config = dict(
    norm='rmsnorm',
    qk_norm=False,
    moe_every=1,
    lr=0.0012,
    epochs=33.8,
    final_lr_fraction=0.1,
    warmup_steps=2690,
)
Rows from block 3 of a small class-conditioned image flow-matching model, named by matrix and row number. Rows with one number within an expert belong to one neuron, the router's apart. Each number is 128 + 32 x the weight over its row's rms, rounded and kept within 0 to 255. All counts start at 0. Numbers have three digits each. After the name is the row's rms in percent of the matrix's.
Before each expert's rows are labels from the 100 images, of 14976 (inputs lightly noised), where the router gives the expert most weight on average: "colour at peak" is the nearest of a few named colours to the mean colour under the peak. Only what is clearly more common there than usual is listed. The data: abstract colour fields from 500 small random pattern networks. In brackets: how many of the 100.
# router: router (model.blocks.3.mlp.router.weight, 16x256), inputs 0-51
# gate: expert gate (model.blocks.3.mlp.gate, 16x64x256), inputs 0-51
# up: expert up (model.blocks.3.mlp.up, 16x64x256), inputs 0-51
# down: expert down (model.blocks.3.mlp.down, 16x256x64, transposed), outputs 0-51

# expert 15
colour at peak: white (40); yellow (37)
router.15 090:167142151200174140139059117129120129130136123131224134107121093101120179164105206112143111080131117124152169146095113116144185129017101113175127128149111124
gate.0 087:121132110133160141070126156170171145132050147069104176126112194116183139209185112165176092158133083107154044132176152167167121172096118166082140158134136146
up.0 093:132098159137154108152119110097120137119164104159156109119066095141113111053099219111121123127109132135127127112157078137101196131112109090178091130145117128
down.0 106:177139136196125155111186140136110128111172124142058139123101137135184112081137162147107135109121120144130196128188141077149148147189113144119117130112130176
gate.1 105:057093105094155047145076145130126116186120168166116084115061170133227078121135126100152125151143113082108177123115120143130098146184144152130102130128122087
up.1 093:174252125111081152111115146120122114039107127112115115134229191204066130129162141166208153164096106097129059206086108114130093067172139154054153037148125076
down.1 102:173186141108184184141096103129108149166149134149144145133103196141037109133102099191140092123153189105119071111102150147107088069121074114075139058089143143
gate.2 090:115135035134127138186073142149143148170131139156129137136081135215120072146151139109131106134115136147108118130086127139128113138106121156188132083184112102
up.2 087:141145136149094162136133132118166128143120144154153195120134108146117114150144135134150101108101138073111082178089092123172157126105151125141155115156133095
down.2 091:167207143091124093197183144123133127000155103119134188111171078101032140068125075090142138098126098101092102113031165194084153086125105122155138101081113106
gate.3 117:184242072158168179156152139136130127061099129087110138122204102086179120162110100156086133126119170124130174101168110087118085142135166112127099039127136159
up.3 111:175205065137156149105109164100145123065066162113147181134170147153189072159150101147078132119091176090087233138163151166188118130133195121087104066136131175
down.3 113:209225195152130171116150170152090132187144064146147175119072129075173144112102154187134142107135149141115172158097095104153187124088097130086115094152132154
gate.4 094:122157154140153037174078144113116123143120146123082136112102093175160124101095165089189130127079145144108104108056136127089117066164148159128124135137122111
up.4 095:133137105139159126141122152143110141129116127123120131127120169141150163095083111127238160158116176083128160091167130059091106114166153148112131145161120102
down.4 095:177172050107108097148040133106123170123108110131092193125112156144092156175119084141130114119083118127124088111173130078152164184157124111176127202105130172
gate.5 103:121117097196143093147192124172100106124162121126060134113126097100130175114114069123118113123170124145119158080143107150171193175138120152191114123122166126
up.5 100:123140188115136129121069104111166128140112098124099154131140124078032188164121162143161103140146071148105075167130086146109114105092127152110122115164122115
down.5 103:121169108115124111131191112123127119162160170145076167128169114138043183113145152105113124116116147134160081132128148087113098128104126136136140099091129079
gate.6 083:099059078166117106129150115148158142178124092135047160127123132130141100110153091144127110144129145107139155120109075154128156123110086117157094157151138196
up.6 095:104089133102098093176129122143145143155136147122126136126107137165142153122119008108141131130133145089109139143152224130091142150132162124155092089140119126
down.6 093:063000106126149063172125114140103118018143121102177095125110072151177127163121155111131134126128079108129217146162158097154166103150119123125127142148132165
gate.7 098:108123196136101139051163129130151121140087135171123107094137089090130142084117108193117115191112140027100163088131110153113113130105144127155085152108121144
up.7 106:135118095116137142150139115119110117132123134118079096142118080103123093206149115091163121056152123147105126095129152214144140113115100116087141093075129052
down.7 105:106132082189154202083039129128130132128146127131116094123181152142161123129125219182162118140146108133072164122123119106079093139051118112147116117109125143
gate.8 099:130122153094133143171085131091166123179152143136164130131063127079169120156094132099167141164134137117170217109071135134111079111147127157137151144135145157
up.8 113:145128157163104091110198098163118137152151070106122109143155160122146136160144110197101073126154083129126128110136158167130188123098104146124047097088099110
down.8 097:009130133159149111105032124127130122135110136153212117122035111123123138116123115122143127140126095131127173131152085105049067115126131117114116062135121134
gate.9 084:098112072148130172088083116154099141102147105131122110110110141102190127186102147116144101102143144080127046100122057161075140185150118113164123112082115078
up.9 087:150142064086141183101133138095103145106124127124132157132151117057126140119117129137143124079118118158179110124148171115158123124111140106139139200140123121
down.9 086:147143190151135091080075131134121131135106115134183043125147130124107120177121148125107122140116147133090192126175144062138095151088155128112123149088131126
gate.10 097:120130148116148096028183108152093097141156102149091108138083108066115094189133082146124122164145087128050081155064130118096117079172143154152071181128117173
up.10 100:084099117093152203078097117169112133105101114103101173130101166149138157142159043146135086194174092101097119111173131083169138128183109121089086151121105116
down.10 098:157137062147124093122194133114125129161134119135110093125122139125169147125125067135118132146125098131146166123157125081078167146083110121121118162138123126
gate.11 133:083104127086187101155064130091172103151073131206137159143118083088142114137097064107118107133085139135120147086158086117167129150153134128150112139153176176
up.11 155:105132134101175097109095145061156095145074144213157111121122130095131082110106072088135098151108159133127130128110122128149132154133189149143102125206142121
down.11 117:136090171064109128102246137117125132086134114105146082120173135135113127167133246138142127133126124112138080116096157173171191142092115133098138117125132070
gate.12 093:152170134131103119131149145132164126121106141111093210128130122099131171135155182138112112133130099150124133138236170120107139122138138121130111193155099171
up.12 085:114144102165109146083177112124140127132130077134115199132135142141094142113135098128096148106108133077137126087156118125170175125134113148151110089111108165
down.12 093:129181189145160129062031128145129125160123129135111201128131188109129178122107137122160145124114143180082110136237126112133110118154108136113140188186119154
gate.13 101:108098122117106129142077128130149123134104130121147136146125174139104176081137092127158118178164097159138124121082130128160126121111154161119116137156135179
up.13 099:119130115117110192192134160092125137146104174141143103162128211144221124154140121065226127136105127134092115143178217087160099138184111124066145144129124108
down.13 111:161107194095109126147087142121146128115134134132108080133108125138162182079065159082094117163170134146108005113135098096169107158162153101131119099193116149
gate.14 094:109145112111171022084114118114171140084140150160123114145115113120121149129114133134156117111092123038092105136065144210162129197143138150089107132090117108
up.14 095:086130148073135092100071141127132112086142144136124083135079182060120164114130127137222134121101139056124163114100172182162119136158122145116104194063117149
down.14 096:191171135099118121221129144114124127052142102119103147124091124080108140157124103133115136107123107129110100111184145153170161090118108123082139069086132101
gate.15 098:134140106177167048166176110147107105096115076137061158120158092109124144084146076166124133138138114083076138059114149127099174138088137139134084094130163161
up.15 097:115108128122154192149047140136133141150138124128117162116104161186172100156140161104149136114164099179104136116143153149177108113176095146181141196134116163
down.15 104:082047110106126155156167123128143114081184157140077144124172126091158180054129120079102122116108091143056016115145131111108067119177132132172144181187123159
gate.16 106:128138102104137111137087122105122134105157089110085168112000214099133140176124178066151110157132136008121133158127169122116130070127093114116124098128135138
up.16 094:131094150141087113133093098162112163157121120137169148131254156124137121077134178164120121083091131082173140111102140115188105142100143127138099121161108090
down.16 097:112097104174157136134082118150140112107108129124133098138000114077133141142136143200148134103127149114201158128102163106092078159137122141057115141153125086
gate.17 088:119147098107108094088159132130151126121124152129154091158184105136104120141140077139110107124105127073082143092162136141063121178130082093078092107113122141
up.17 088:134131150123155171105152155141128142205164134152140166141171157096136140158164094103043173133142088139141145135144138070112089125190121156144143128125150122
down.17 091:128128088100101115105071129129127132124151144129036114139140116062084118162126088121160135154104133107052050125167143155074132102155112141165132219154132107

# expert 4
colour at peak: purple (79)
router.4 086:137116110211135127140208137149087127123106142118214140139151162140122146073089174121116112104128136094154147130125154144140189109045124123139142103162112137
gate.4 093:172155087142117104095179116141157131248092140090132196102122163082125147116144093115155094151125136151143147134110179061077120119137127110181127143137128169
up.4 088:147129127166079077148128109100159138189136157111130165143095141101117084095141124138157150091105137152133141146091169128123158113123096125171138075183111116
down.4 092:114156116113106087168117142114115137111115114127111114132138087137131168112157117146203132172124121177079116128079115102114191103181135127152123135080135156
gate.5 106:109091117125159107165153122120158110127133129137129116119230188119162159144126095110134090164139137160070156122103059184129062129169108128106114105043139153
up.5 097:107084115121163177154162115096188128153170137117159099129216068075166126144169173108068116155115092172183116118158182126117089136088094115142109114145112131
down.5 097:140097078100099094139073137106111146110086110122200106155075087185153141179142152084102136180138118161118088117161072122114225110187170130113115145180146123
gate.6 106:138097084128124054101157098121157107127133106132118127117114121131187160097195051130114089132148118107116116132136217144161083132127139164107124097129125111
up.6 107:137130055183129142129118119148122132123149110118185164122120154127117123157113176110255152132127133104102098149154089037104157115173129140167132112146122121
down.6 105:142061114180146117132081110131107158112127125123123107127112143116255113097100147119140145156116114144089247115138163115080126126110133139112114038190124133
gate.7 084:185139132161179134085186130119135123109105118121146138107197153119148167111128062189190117155133137043115082143159215054089124099130125143175120133121128145
up.7 092:131108082103163103155151128117130129158138139131162149133106161121151108138147107096174144119143116120162073115125221087183108122140101151086106133136120139
down.7 085:129137138154131161125091130139108138124150100130153172130100119114160125119125218137122133175117138114093116139116120156070155118183114145134124117157125116
gate.8 105:139107137132073176161182101124141127099115120110061072133122108121153153170157221125138119123149116136133000112143154092046140163142117128169121189070099137
up.8 093:144119141088120128141084145062123109125135158111124150130165176107142179111157056117123128153111140146114151145150125124130083096109159126096155196129111147
down.8 100:145092118100165062114103127139144120108141128123162128127106139225140152096138144134108133164124130118115040112220067135116103106143129124094115059130124164
gate.9 096:073114167130097140185126122109116115118131116126130046138111168156074126106114147118215126166143088167122168149227178099151146116198136131142129211127133087
up.9 094:146082132164169112126166099146124097131126112123169140141137029141129072099130130173033121117143160101135117104127071150142166151102160137148103102139145136
down.9 091:065098119100147155168120129141121131105120138130157135128167146137000115070162115135163133119108149130138212136188150135125183122156113159153139229077135105
gate.10 099:109184115113159099129157089128129131127159137126140100117016113134084078118122102080133120095148122163085123134145149166173130124107137140069133141122143160
up.10 097:153161143154109143129118125148103135150148117110057143110078159171164080110112161092113119090098152150087142134102088117104123107127154133056145185107123069
down.10 097:124062170092157134169193121131153112121142121130096114126055157060165103052116038129093138086127130116086108126096109131169050126125114120116128145122126062
gate.11 113:175144083106120159052153119121131101146136149116174103125135159070084105131130103153136142159146171149108121124151160104186103125128122099095141163102128215
up.11 106:094113186171104102163173116113122186133119134122105087127138058149138071126145138123000128099118097137203130168113101218093149147086147133113106123132124115
down.11 105:213197186130124088095110124114108175066142122130136139128134118193110112127108120141049091095101151142095141126151103121193116174147138108135138185083132182
gate.12 099:137141095135122125164113110122108148131167145134130170156156156139146123173123126044124095112150108205205150110197078085137110078100130101025125150121124093
up.12 106:140135100135127138134144141097169147134126122128087179161228137103138138082161149108079108130108110179174115104206045085088130127198145104121094134158138093
down.12 106:083128118122117113070125129131129143131143121113107027140224206164129116154142138171103125150135110171069129144106155071107143144007156128152119111086124152
gate.13 113:116071097146127139135137134131140127138166134127151114135255201094111128087131169144129157070140104156100136122096111125144098156121144132165114126101140156
up.13 105:128120090116122110101132122123112133110133107134135166131054135159110083144117174056143127186121146041058145145118111120123143080120096106126148125101113125
down.13 098:142147178097138180123125118118145113158134137147143170131251184106135080048128108026151130067130130165100161145110078148115056108170145124164123102085131140
gate.14 085:115122109135112173113121155160089108147140136111093138119106152162188146143158203155131119107115146163131091153103145042135082108147106122150123135078152109
up.14 111:131114172095144124106056136114147117080140117154097141142147135144069189100108069114124129172165110132116119128136143111176126127089117124050130100190123179
down.14 109:117090129176128136107107137147134123104108122145147031128149128055227106108091144138067131078162132136131126119132122146185106166097141124146144155171126136
gate.15 104:115145147077118152098155121125098109107129169146183140112000103116095125178120122099156133129137146157128147151121127153132115110129115141120145156130130126
up.15 100:103133184168123096104079127137138128121119149118164109126068102107118119174120174172167112166115173033155117159158152147126131129112133138172145130108109121
down.15 102:103152131146124112105104129125130128137147123133117145142226132143109157164132095155128135173135072126119063143121113139172216131126118144180095135125134105
gate.16 101:144100077115126076176086138142139128125147139132134104090195171167164166109136190114045127085125112223159139183211119049049133135151142140108107134140150184
up.16 101:148135149125113182128103122117079125119078125100121142156140139077125115167124129179223096203143178027098102119134178151181144119106148113157158157080127051
down.16 096:151123132140117131130164118147137131113092116136122175152035122117122147114146155109112121103112144211069129153112154104186084121177139139056132121129134088
gate.17 107:092102145098146116071130126143145127093113137150116091114150174157131104205148106114097107105140112055136131147199088021069121073119127134085143145057127133
up.17 119:100116156159106063112104118128151147114152130154082128128126144160151156070102140150070095163110125166192143130170071052058136122125126125142120164160144220
down.17 112:164157155137123100119066127121142122041116121157135097117146057164118158058139034143138118125165110176157135096139098136179152194139134125146128097089120145
gate.18 093:074136149107138083170168159125128104117079120143178138120113131070153107144168138170170171140118186041133132131112156115141104118113190097155152104085121117
up.18 090:108173155151101101197099161118118114129130095144142166127092172163176171127097154160117131163105147068127093109104134040122127109148158105146134091147105194
down.18 086:121094094089134151190075138114120107118114138127201153128014093090099157141144094106174139109119176123096142110215089091091101126121155120079130122147135119
gate.19 095:116126121175143106095158129127148113165126129139151100151158039160093137140135099127092129206137082166131111109101101107103081152122106124180115093180132120
up.19 099:151140099113155100189084129135140118083123143123061141156066113102183109126117192085142142098112147000136161141122126141145171111099109150119138104115135092
down.19 089:169127201121122088093211122114129133167130143120092151119197099167159111109118106117102118097134128113122089132110139135136027125186130117148127168144126138
gate.20 100:114187154128133087190101128121121121156123139139132138113090073131080137116151158121173108089134137140126150127049049135118116118083126152155106130194129120
up.20 100:122123110169116173130157121093165139097122113131153152134150128147165129180136181148191133106122150120092106158108166108138184158148129142157149132122113125
down.20 098:123246128101164105125155124139133131066140098124112112132181151123000118052116142151161136097102094140142138136099110121117085111062136130163109153126130071
gate.21 091:110157142048129129097115139116145103119122122138058103147173142149176115121116103173056136155115174090078111122099137200185038130141125154109125149137141152
up.21 111:110126089053144208133112159128137108143175151137091113123082165117140194125103089071138107159140118114141091095172144086148067124091136119124156108168117077
down.21 104:114120113100105167152190135127119128109092124122067178122064090160102088175142099174164135102135139120135115137104154146139255129215131139103117139138146121

# expert 7
colour at peak: green (44)
router.7 094:205105148114149110094113152122097134064172141100150127126116133116159132094088115123141130149135165126164133123155130120159126115075133094141179147148117081
gate.0 110:189177155124170131142157097101172121255077157133105138104118120150093106134170112101140110099137119134124112132115137165140085134102124109113102087135149170
up.0 116:122131125123090141105129165127104171125169069143119117147125144120135071129070085171124135161105085080146124109141129095093146105116055131084157124068123088
down.0 108:062063179114124191081132133117116086220125130142128146123127089128108117109112124154148149112144142124104120113111138176196087138173162131105085122103132139
gate.1 091:101153189162110142118138148126107104139108148144150073140145070093082211097113156163134105131161138142117154150130136178165136117151039148070106110144111143
up.1 091:109137177144068124113140106118121122140135117145134045130149094103129125082133234145150109067144178083161156126128136106171143103179077123083111162138117124
down.1 088:151088130110112121117103129121111098138119118126139164132157155098144118114114035112111139089151141175169129120173112206076140122148086126164124169133128149
gate.2 119:124130110140115084110144119134124164099101132086056147100117071145139140097118151133112111107158117120148129125205118142116105122104075150183103177121137149
up.2 100:154164134168149149117106120136162115227154103130158124139134128139081085157106094113170158148077132151124100166052127130101172143106167124086145078105122135
down.2 108:107118082146130218152133134106127163089128124132133124118137063147124089086141132144123119119129104156110151107094125101188039132130116105138087032074126160
gate.3 094:130139118106063148191178181135173163156185128156109116135139135097117131159163155118152077093076115143145144155120086092143146141075199098092148121127137138
up.3 091:151141112140083180167143141124146143138155134150083165136136162136106119111154136149039117162084127139159139133105096062128130161166162118153135144174116132
down.3 092:105076108155100142081117114129148163114207119144148038139188134125157146173152118140119077122083126144122099098087130065087138127132181135145121140123116190
gate.4 099:137142121140141054176083108183169182167168094100176192090130111144128165148065168150148139089086133174100128094180176172058130032151123125154151106097131168
up.4 107:133109141148158100157112103141103183103138108151134145082132123136152090111022133106150129140056143108141129069125090099108134020127218131131137085149181075
down.4 100:141185117113150097086095140108109150119115107129136096098111164120119114150090125127147112125095127135102142162178130054100174182165153121136158201116101163
gate.5 071:129177141118113173149154133106133140187140132163111146155135137105081117100175137107145087070174157120149137138141121156174135129124147146125073194192099111
up.5 120:151165056147133136091119110117149105216119056167123101132145123160099075166161103127170079106156169123109127150148155105130138175097127137113084129160121143
down.5 119:152055088109126147130109144145135095235150108194115128125138135111130160107182148113166092153155143131127112137130120148094159087122125122172082122176141126
gate.6 070:093122145120133125120107111162111146065160123121118124168149163126140107083083064129157161175129121097152151120141087022118148150096126130140108143073140117
up.6 108:129152109129109072071149075159134122149145132133110135138131109121122101180163062150196136102136107075074128175119123160116129172093120129120132102096138085
down.6 100:162139139148114129158149174104150055101121143113121121148122115076128102136156031148161170143142137110122118062174138097144134074137162123105105120146126117
gate.7 107:116123085106163142033150125110124116083122110124134076113134141129120144112126125115130114153107148135070094139154110096131078156136074120119136217105129175
up.7 103:104131182159148076166124135107114192168107103175160207144135097153142127137067128126095088152109162139171150105074138171092127062137185134144108027149093107
down.7 108:118125114151131151195136129113151067099164151089128186131130177145137156110171138080160161152147108144195121102102153114123115048156093144156144067099107112
gate.8 088:133145067116146128191130157177152158122060109137133162129140174178147152156125106118148131092127101141032076142177145132079162132068191158168146169094131104
up.8 084:152149061136107135163176169097159144121103148106050120144131159090137126199120103143117126074096142136060141148088129157152123127159203120127149152101099090
down.8 080:124104192116125100105153116121142147112116122128157068141129097110123120088141114144100125147129121146117181130076148105177074125038159127080113121068130073
gate.9 112:089150105120205094098142107126102140147207166107104120109138190116141147141131093144147145193060174113105143103135090102113101092148132117087114134069144156
up.9 106:054109157116117110201118145139113114116027135155086185165114108110142205129124118104164097135158128069124128102125118183104090156157146148117099134137118161
down.9 094:141115135122127128142171116131137116095113121134192122128119140122134166080113127142119118136152146119151162129025139175087213119104133133146141059154127106
gate.10 078:100144081138172149117142129113134115131089127119202178157120183183120158114115128139213130129105156104103160125132075049167114139141118098188123121183145157
up.10 111:131126124162127124098146136100110090114202188131137138111148088090101088114140156179114129158143161124145094109099060129138135142096155101072117111158128102
down.10 109:156191111137123155100078136107168144181072122135085113142064138145070070163143154167109138188114159118118068138112125166179109143119085116102139083117112125
gate.11 104:109133206153120136082148117119125140140094117127145117141077126095115112137128100179161105223102145043121124100114149162166118123136142117168119118126112085
up.11 096:144110100127121187161126133152104125125150129096101144117142104140113091203128094091227114098162139121132130131108143169160130111113136135076156117098129069
down.11 094:097143124157146135112065121122141123127162147129114120122226118103162133100114132183148137214143125080116112110155141101070124114109103120185128139123124115
gate.12 087:100127129139154112099110141132140132123134090118044123146083130226132048165167186163092122067116101167155118131137066091142127133135105129139090119142129157
up.12 086:153110079152106160150087101105141102140157135166146088123132151129149141170100075114130165092112129126151139140118160064174105123152141139125117137147138117
down.12 093:093125104136106162164081130134127136144130115114108135127134185148187122163127140145169117106127126148072161127194140087130132127134121128143156105160129130
gate.13 103:132103113117120191142124110125126125130154113130127134148119162208122048164164097156158076138171106131124102133084175077129126137110053111123112063182125175
up.13 108:123058133100128168196089112123141122000131102157153191111142106140146129136110142123114136154105085133118103140086138180081108193126141127088141092110142082
down.13 118:102168183118139093146119134126138145044087120121136119103139088102132108132116180130074133135120128157126116111125110195091106105175130117099125135066106153
gate.14 087:092118138138144103149137126140156145134121113099164075157120151140086171069097182148182087145187117132092155095186141089099143126111203158105126149193145138
up.14 087:136131069129114120152093130133162148138138113156080154138116173067157175190119109096235116162129099118073167140127197078103132123177096121081141187108118140
down.14 092:135154091116120155140133139116168148128116097124091082159132150136218166163082089111109103114176107106071093128078092104156113121128162111144115098142127222
gate.15 087:120107062144143131114214137096148142141063117148238132112125126154112076120151124162098135120112103085090103114141116146171170173097195138142099072166167167
up.15 079:066125146110121076112109126141164103102121102150193086157139070135108108171152131127131124117128076183136172124157107115180179099136148127146057139114158164
down.15 092:234136112085141132101190128132114133131140105114071111135120061141125131111111049123092133136118150136119140132105131143103162123178115128114140131126126096
gate.16 092:121132105112133133141146127106192114119131113116101072119058201159137173140136137125094153157077092006126120116094158170119136049125122090166125126179147135
up.16 092:144121166177141131147124141146126120135126146130140111123151000176124138125123121158045115159131082217101106100180071108104122135105122172120145111151125111
down.16 089:132111111076113147113198121115110149128117137132117182119255197079100097090116191098147107089144145088142142130100137143099137085137123110190133178131127203
gate.17 080:110119128102112143183101123129143142123097128132203173119129194065134105190121080135133122061121129112164141166088167183187107148164092123081145174115107101
up.17 103:073130114133135171121150107093161128137069122146126076123131132156088065148152119216159159161088129225048128143097169091151133130129149128132135153106127198
down.17 096:123166113081124088157167140119115129149099137114158140117129024115208174118142049039124146143097132096057089119127093161081141128157139124145136064182123103

# expert 6
colour at peak: blue (38); green (38)
router.6 097:129123167190149098108141125126113121128112152118078144134120106150139084140121147113143109111118132079134073129126133154131152136000156131098132064157123110
gate.4 121:169118113044078214112107142150139091109128122140098106101142095054086142194173113137181139167134101115118148131100116127119158139168141136157111116161129140
up.4 107:174131231083129117000144128110160124167129118137145208121124152061132081119130144127140140155134139146157119119105162065130132105152117107103142147173141142
down.4 094:096060106145132114038102120123098134138150109140119149136189110100187165140111141099103133119099127111166136133156163140144139144150120117118105085146126193
gate.5 097:099082117119113101157091125139115109141158086131172113130121162165131113146130095119066132171137131207148154121124162175081098096116110126081161149082165154
up.5 091:107097112109130130167151141116119158185138134129125185143139125115171093135115114129189122130123126089137112107106225085072119130151134142162111136122118127
down.5 087:175126125135154169138147130130131141213117138135113124118148170179088123088141136167134111117131124125117102124125110132106152114053130129103120045159118102
gate.6 084:112137135117083155175081091143158161121136098151082167117096138150079130175148102105188115185140104127115195154212144129108111075172166118070183197118165137
up.6 123:134057132106161119077134145097122123196136140143118182110080095110175124210112137094050120112087149098162065130087078154095116165110124109146131103073114122
down.6 130:057160092117114139144129106136112130117103161121147131125138089084052088097180097088092120070117124085102181115133150145118074143134097130119148199098138058
gate.7 108:060069164166132176082119123128104120172146132126145021109095098127075082164126101149152142184149138132116109105057113108161139118141100147118112136153127183
up.7 083:191157108222159097100181122099130136086126115099106174143144118188175114082105209141163120128127103063108113120117102109075199172071131152149127091140137087
down.7 103:096073088153121136082151124132137145062137137123147098138139112102081102145133111155139109116099158091096147119041120166151112090126166129151118149063134132
gate.8 104:053102163141078102135106135162132130170102140144133119135120092135130121126124081149187129166152094131157192145098136116082107099132135144114135150176123171
up.8 096:108078140130049159126085137144144131180160146121095139151061128178105169152144000118121134153113121125182188151118117083077129120125141139115149162075127144
down.8 089:144151191117123085142097147134113123205142137151109153119139187110117189140123083087173136182145158160095149130156110152120204124070134139110133090151119092
gate.9 102:123089197145117136166125153129120120103139130120079205125131040159108145135135114138163134085144084167137106147140154174120120137168169142220136136115097170
up.9 084:127089102160090138100106122098202140117091104094108053109121118151172096162169099095153114068125128063129138160179129103144158142133130105144129133148140090
down.9 083:105167082103142108130101129143164117172114121149072157123136066061117140120150096112120119133144117097156123140210122109118124107090125137132123173133119116
gate.10 101:142132068172112107209146116111145099137115124162138142141126118155127135103136046154148103135107141138153158115131189078194139150080142152138110137137119140
up.10 090:128099143090115126092180107135127133137103155133142055119151067144111165133112016168129121117114142142124133140119149119174082129067136137113172133137159106
down.10 087:148125136105117106099255140118142132127133141130090116123163122154093157080148093086109123203122126131132138103110120173139206128130131126124127125121131099
gate.11 075:122141119125113155150120142153112128100139112144135145148142156108158152103100142157169130129105135161129175124130117110104046105209141149141119154117122138
up.11 136:140136167113131077139190131114118099100075120123121179112150084071140131153121122182132146130139160128128141125094077156065139180070109108129130103080134129
down.11 139:128162142119130071192152144130134111000140132129159077103195091074111143140129105055148145140099110080145145122158180179128132086204110132155131124121118178
gate.12 107:116133211146131126059156137111136110117083102137131090138130113099117187075131046200155143175125114000109101097145182148118128120118131133198118123113126123
up.12 102:102137185122143093105098142093136126121111117169179107120072157151158176045098129180058103183096111103162144127170098086108133135151121142173127157156130208
down.12 096:166080148095114061181185124127134127087077124131146170134039108134128137100111086063076127125115152099160104136130128109157148122189130140116153150121133126
gate.13 095:134131178145112183112118140120111144130158160112113075103137135104196136170140141087040153087100120141145184180145071195135101160149146129099154098123113200
up.13 104:102054218079124163148140144110095127175147150132151102100083105141102152128085169121088106150142136184111052123161115070040139105081135108175154100117127125
down.13 103:092141108146114145113153123144099130118160062155100150109088155157218083091067108144170169140106072092130212134079185126141149166174113137131127095165129139
gate.14 105:112127150060161092107095132107177098126100165178144084119105145159105089135139166136095093143127115117085102117157131125112054154159138164185085113159163192
up.14 125:171112144182117096148131097095166102128154111152178137138198038060101161132114089102131145082079148178196105131091084164195168164132102121120128118150121073
down.14 123:104128144169124213131126137141138127100159127126111124136199134073148138112120083128152136134105118148066112149161133166155058104161170113163107157097128200
gate.15 094:152146208164104070151107136120148138171107152131148196146109132132123182136123169148153137103133141146140192125089174165146144094182148153124120185089131108
up.15 094:169147157101109036101142127130079089177113157142142223111089142051105159176100255123156134109150171129144089093065137182163125109111113113078167117130150135
down.15 084:092088171119109098183175127123115132102128141113158139120106097112095117127129158138129131137133116079166130111120184178119190148111118119149128072080133033
gate.16 104:068078100144139185171078141123116147058166108151140110131186136150117054136117139133104142130133129123123120119109099162129136139137135146144107032132132147
up.16 092:124107128119159172119110143119110101088130123150165075118131126130123102089080132143072142101121171202163167116100102118115123127132122141129119136159151124
down.16 089:128082157095133142076086126130133125143123119145116044139169185099127163174103107124135128133109141193130136141140110129121161146158130139122131180196129157
gate.17 077:107120094128092157235119157137121142133083111134152203130120189106142157159106150144172164168185132134175162128105109110175034048185136134145162111098113140
up.17 118:136120184095102163169107104118139135150129124116092170125142117080158181140131118131159142091124127136176142115148147151111103115119138102117136142043125213
down.17 122:120137108103064153138126169159121132090068117140164127135143061098110133128098163143176152104155140092051182138111161168107147178077143154101151153118128080
gate.18 101:078111168127143115074163136123137129113118161141092134111045106068108130134138130133198138145108136000121102120161196141160095149140126125115105179083110137
up.18 089:149143109162120102141171145146149132118138133155105115133148000169123124134135083108123139095120122118110161157118132148130104142071107131101146110147133116
down.18 080:065078145099124163032059115122140117143141129140106099124220138163124091151108128096140111184134112088124090134094149136188108122153116122150137176138128136
gate.19 107:144107180120143082118053134134123132194133142113087153116255213125147095125103101149099112065140093099105146117104155132189122101112101140101167090062120117
up.19 085:161128138180114109148123132133170148109178136151124186121082112212118083114150104151177125165163100115130139128140145130111148119069155126147100161104125148
down.19 093:132101022155134085126230131122109129099145108122094138118032096107171095086130129134088131167132119158068142124099149139056193115080137120072113097104116122
gate.20 123:070092099067145124156134149117114112166128158149143094113110103117253132156105150117074121112138156146108010124102127105121072135137110125128117086153154159
up.20 112:160106159136104157161100122130121136124110104095107164131105141109079182097155140133140129129134110144155255126218133181097148102103107117119136186131138129
down.20 111:126136150164136142089157129131130115131157149152125126124142148161023096117117172128191135127144162115147188135121171105105035140105150132068125160079126063
gate.21 103:171217138165106116119124133107140101082110083140133103159188200143112132087097040130113099120091101120092195144140178117175116151126133111047145104180138068
up.21 099:182255126116102170121074119142120141018113135138113096143166157111069137104154073119117125131136135093126255170130164121139138141173144130086144115099119075
down.21 092:096000141115148066097090120121125129037129133109131076133156128114145153168125096137107131168109132158045105118166131097152231098069142133150133110143128100